{
  "arch": "unet",
  "model": "image colorization model",
  "dataset": "abstract colour fields from 500 small random pattern networks",
  "train_examples": 50862,
  "image_size": 32,
  "crop_scale_min": 1,
  "horizontal_flip": false,
  "translate": 0.06,
  "rotation_deg": 10,
  "task": "colorization",
  "loss": "l1",
  "norm": "batchnorm",
  "hidden_act": "relu",
  "widths": [64, 128, 256],
  "blocks_per_level": 2,
  "block": "basic",
  "dropout": 0.1,
  "attention": false,
  "upsampling": "nearest_conv",
  "init": "trunc_normal_002",
  "residual_init": "none",
  "optimizer": "soap",
  "beta2": 0.95,
  "learning_rate": 0.0023,
  "beta1": 0.95,
  "shampoo_beta": 0.95,
  "eps": 1e-08,
  "precondition_frequency": 50,
  "max_precond_dim": 1024,
  "merge_dims": false,
  "one_sided": false,
  "adamw_lr_other_params": 0.00091,
  "max_steps": 16500,
  "batch_size": 64,
  "epochs": 20.8,
  "lr_schedule": "cosine",
  "final_lr_fraction": 0.01,
  "warmup_steps": 3300,
  "weight_decay": 0.08,
  "adamw_weight_decay_other_params": 0.01
}
Rows from block 5 of a small image colorization model, named by matrix and row number. Rows with one number belong to one channel. Each number is 128 + 24 x the weight over its row's rms, rounded and kept within 0 to 255. All counts start at 0. Numbers have three digits each.
After each channel's rows are labels from the 100 images, of 14976, where the channel reaches its highest value: "responds to" is what is common among them; "place" is the part of the image that holds the peak. Only what is clearly more common there than usual is listed. The data: abstract colour fields from 500 small random pattern networks. In brackets: how many of the 100, against the usual share in percent.
# convs0: first 3x3 conv (model.mid.1.convs.0.weight, 256x256x3x3, each kernel summed), inputs 128-191
# convs1: second 3x3 conv (model.mid.1.convs.1.weight, 256x256x3x3, transposed, each kernel summed), outputs 128-191

convs0.239:115061128139132143123118095108134152148164139143147107145182120154110149090086156187107089116105126151154145116137171097100119135133128152147173170094118111096121137097192134143132142124137093
convs1.239:113139162159116117166076146110119111125143134125141123152122109120139106138191141110118080097087088090130125130107115126127090141142144164152130110139147151140099107118130117140077176129153102
responds to: dark (31 vs 7)
place: centre (26 vs 6.2)

convs0.178:118124138158144114127121121136122138166147077179103118133121137113165113106103110130116133140101117143145100145118145143144194178133115141152153150153094074098101134135114138159135126161126122
convs1.178:099115127134137191097115093109177166108145192162127148160126136120125104115115161136125127120098100150106102100142135167127148106095112157121141094141100123128128131176098145115115130144137128
responds to: dark (27 vs 7)
place: centre (28 vs 6.2)

convs0.61:174127131115093099123132136159109104149126157177122102098124144118132105123095147130140098122077112161146137137163091125147136144098139153104104132148122141104150152123100138129150159151116164
convs1.61:144152080100112157178116145105138132110145134125142130159123143106127124180155150124147102115113132182117132092142131157114155127089140110131127177114086099124121106121140164113107194163124127
responds to: bright (25 vs 7)
place: middle right (30 vs 9.4)

convs0.167:119191118106124157110162134096122146152105115144106184181151140157142113184080099144145120147151080123128134122145147152160204132115111125136105163127139100148125117118120113112141118155146129
convs1.167:147121137149155127127125083065106092055084134087164086217149127140099138130138120095138154142134142085179125112116103108151137124166095132106118124135125128122132134186116106131123119093132057
responds to: dark (39 vs 7); smooth (31 vs 10.8)
place: centre (25 vs 6.2)

convs0.193:123149119130134144135186058124162152089110128134137102182119128165150118113150149153159120159124132122107126110114103139116084128126149126112098154114103102132129120109094142135128115118128170
convs1.193:110160116118148144125138161106143100076101121095166131137152102128119126167155138164094132152161135150098111155103121139121082104133129085123118141142104154120115147138148140140093169117089107
responds to: dark (38 vs 7); mostly blue (37 vs 13.4)
place: centre (36 vs 6.2)

convs0.63:118104145102125141162131135198111101152092123145095124154102121138124139154121107127100123168121083143162119122103121151130121124182125146148144163123155167126119115103148089140121096122101134
convs1.63:150104131096114128080118160131124149154136168114111129113080159130144162105127133107118119102120164164138114077139114144115162158188116150143095138124139135125161113139076136145127117100095101
responds to: fine detail (68 vs 15.8)
place: middle right (25 vs 9.4)

convs0.119:113129141134124114111144139145125106089130133130236193134142138190128126143120124110115141162137112170110188123171132110104138148153119111176126100131143106112135130138099128091134148145134133
convs1.119:141143129106166146141108129103107098130058112183103072103128104088110121107140141139117114117125126097124123099138107135114117161141124156113107133138094146126129079123125106143139124159145130
responds to: fine detail (48 vs 15.8); dark (29 vs 7)
place: middle right (33 vs 9.4)

convs0.227:093123101074066112119143132144161137117094112151111135137129117134133095157085114088126122130103124114150142138179151100123174102127078122126184120146207121114161144173154114124147118107186125
convs1.227:088089123156119109109123070130138126121183128130131121102161161111140116189140104136131132096072135090144142183142127125120166166123099108168140126126146133115125128140092146135137113127145106
responds to: dark (55 vs 7); smooth (55 vs 10.8)
place: centre (25 vs 6.2)

convs0.206:176115123146071123103158156135136165089094090138100149139116110146135091137139091116123106170147164086125138134182109144151135128115192138157146150112103128123135107137127151114139120143162140
convs1.206:138121116125139145114131162142203086133091142137115108170155126123146139102147089175123141107158123152086164091095120112152097140113117147133126136121136156115148148124099138081168136143152127
responds to: mostly blue (38 vs 13.4); dark (26 vs 7)
place: centre (27 vs 6.2)

convs0.163:184114121172135161104159118119147156104143131158151141102130132124130134122096119113132142168089121109114147154143123083139085128119127120138160100110153110108147096087103107153097126188133130
convs1.163:089116120112065125163132074133147104136137130161094106165161108149144159111107119148135171122136145139087154110139116141140137156139094132114138153099129132159101166124139176115115117133156160
responds to: smooth (52 vs 10.8); mostly blue (31 vs 13.4)
place: centre (36 vs 6.2)

convs0.91:159162158157114156118122126146174143099134124111104119126173127143117115128084127142134146125117081113135129144131153138143167114112126142128101102081125118144113150111094130154151116156100155
convs1.91:137117085159107094125104159147174117126139156100121119105094134106157153164134112070114126104146142149124161122127118109126135168149129140113142136125111126102126110133134124126132120103100128
responds to: smooth (37 vs 10.8); mostly blue (37 vs 13.4); bright (31 vs 7)
place: centre (27 vs 6.2)

convs0.215:135131112137114085163137119141163122111131116161102143113160100126097100122124137112127107146181172126161121132119168100136137125134132128123168154151128153120113133134080083125145097124117125
convs1.215:101121138114141150121133143167131100126153133126175141136181122125130114132123138203129121131105101131155080189131128103136124137085170153145127166151097101114109159116154145106113088131130117
responds to: mostly blue (40 vs 13.4); dark (28 vs 7)
place: centre (25 vs 6.2)

convs0.18:139126134138115076126109116147155124154121156152098130166159134133136173154148163166106100118115107145145148159133177121136148121086144118170109095105172092095116125158152122093136167134124131
convs1.18:127111158060110163088108131137120152139158109109183130139138099150131111094105152151142089161136133135151120121166137105129125118081177146143110108108107125083093154107144102062135145140106134
responds to: mostly blue (46 vs 13.4); dark (31 vs 7)
place: centre (30 vs 6.2)

convs0.202:105159122106148143143171139150111112131120119088129171104095194145080146097111120115134111113101177130112138103106150140165132090120113153127144148106109151091113123132175140094144074106081148
convs1.202:161099144122120172099159104146093127105121092142104114144156107117128136126169109147106134143127126127092142141109139124102113098108161123103123130200106163172172102128114133117111151125167130
responds to: mostly blue (48 vs 13.4)
place: centre (25 vs 6.2)

convs0.35:166118109127111123125146110101116170121075145109116107122144130115150097145183146166072096130190118112131091136136125093109076113138175093146134121128143150122105100106154120154143120153106125
convs1.35:163104101151089150144135139092108093100151102083118130133137101124126117141113144153131111108090151111109107163066093147119143148130130109116127093096136134158150118094142098101123139109121136
responds to: mostly blue (31 vs 13.4); mostly green (30 vs 12.8); dark (25 vs 7)
place: centre (27 vs 6.2)

convs0.144:085136149137150103167148133092097105133177155122116091132115086117124119174159080144108131124125130170119084119104144089169106116154135159151152139148076152125143140139075091197118149133143160
convs1.144:117122113179161151144155150104100101111124092113116111117118136131099149115118156115132111140102102108137118158137150141118165134104169126087081126093118156122122143128123110120128130144176121
responds to: bright (42 vs 7); mostly red (30 vs 11.3)
place: centre (26 vs 6.2)

convs0.235:139124142119140123144091099132145102139139142121180100131153107156130099096082101141108151129104111159136138156126136124091140122135131122133104093104096168097112167132104180156091070162113128
convs1.235:120152099085090120143138089142145127148095067123078157126125154143140102150146118136115126142089141137124110128168177130145162128130115108140150155142095116160125091089107128106118150122071144
responds to: fine detail (56 vs 15.8); dark (25 vs 7)
place: centre (26 vs 6.2)

convs0.40:114115107115132136081128120111132109138094097144146091118142129168148114134141149145126157146103167114123121136091133096109122152130129126117171137121119093142104127136093152115092107147110109
convs1.40:106091142132131077149087135100116122139134135133128093135156171131129119148126150112138117121166081133137148142124139114139154162148125105164113117130174109138100129135100072160166155108159132
responds to: dark (41 vs 7)
place: centre (25 vs 6.2)

convs0.146:134116090149131123153120129116128138143085062104138149157132135119142123111150135115097178183096103126128127160117104131118126110129130155125133128136105108137098180172176180132121133122121121
convs1.146:068131111118110145124127096148139135114138089134123130151129130117156109107095137134150108095058128156122118148117123127130120184105115150109140148128151127133139115152170175112113123191133138
responds to: smooth (27 vs 10.8)
place: centre (32 vs 6.2)

convs0.164:092070140118109147167118130188140124160122112160112106130098128100096147118128100091127140141104106146165110140158135099151141117137165137132152151126152118124148113126123138182106180099156156
convs1.164:136127083129085144091156127122134141120140171113117081142104132084145169131142138144124142104120078148081153154107115110168118135115102144141143170136088099104156168110129137130142140153167143
responds to: mostly red (44 vs 11.3); bright (30 vs 7)
place: centre (25 vs 6.2)

convs0.85:154151132111108106140125117128096108128176129105168182131138127135154153091129139139160167148139118119118120113151099104081185145181162164126105128141107094120120123106105128092108129161122143
convs1.85:159137129153141167125124134080143129141109157127133143148149176116110153103145144139121128156130134135133140125120165139134188166147154117143173140128158123143127146116124116138139100163154091
responds to: fine detail (54 vs 15.8)
place: middle right (35 vs 9.4); bottom right (34 vs 14.1)

convs0.46:131101118137118128137068147130105165136108155129095118158145112144132104112145146159079076144172118091169120145131118158137096122153153112120121129154152138104131119122153123118115136115114137
convs1.46:131113113087101087123117125128132073118104113135132138146151132116120148146130135139161128154142089092127114110151115116157132108155128169145164090138127168135115139087140161117128134102141115
responds to: dark (30 vs 7)
place: middle right (33 vs 9.4)

convs0.245:140120087077140099094118121196109130112115107152143137129134099143141129201140152142088101117120107160150148141125133119156121117120124122098136147100140097117113115121121133202102159114163101
convs1.245:120107147102079131161128105126142152073142148090141121122110137082151131125142095133127162141086107161133123086124108130116135069145107106126142120159143136129139169129137150155115132104116094
responds to: mostly red (33 vs 11.3)
place: middle right (26 vs 9.4)

convs0.59:107130124090076166120156157134077127090071124132153147181123147147156134146119098181141125154132142111116102076153139116115099110123155105135132115148118104090127106147107126109126113158086111
convs1.59:112137123118137132103100137097139176108100156173153129129062171125121093145116122135099124112113133145097131126108160113115129123126139135145110156150107134125096108112160117142077139117129105
responds to: dark (28 vs 7)
place: middle right (25 vs 9.4)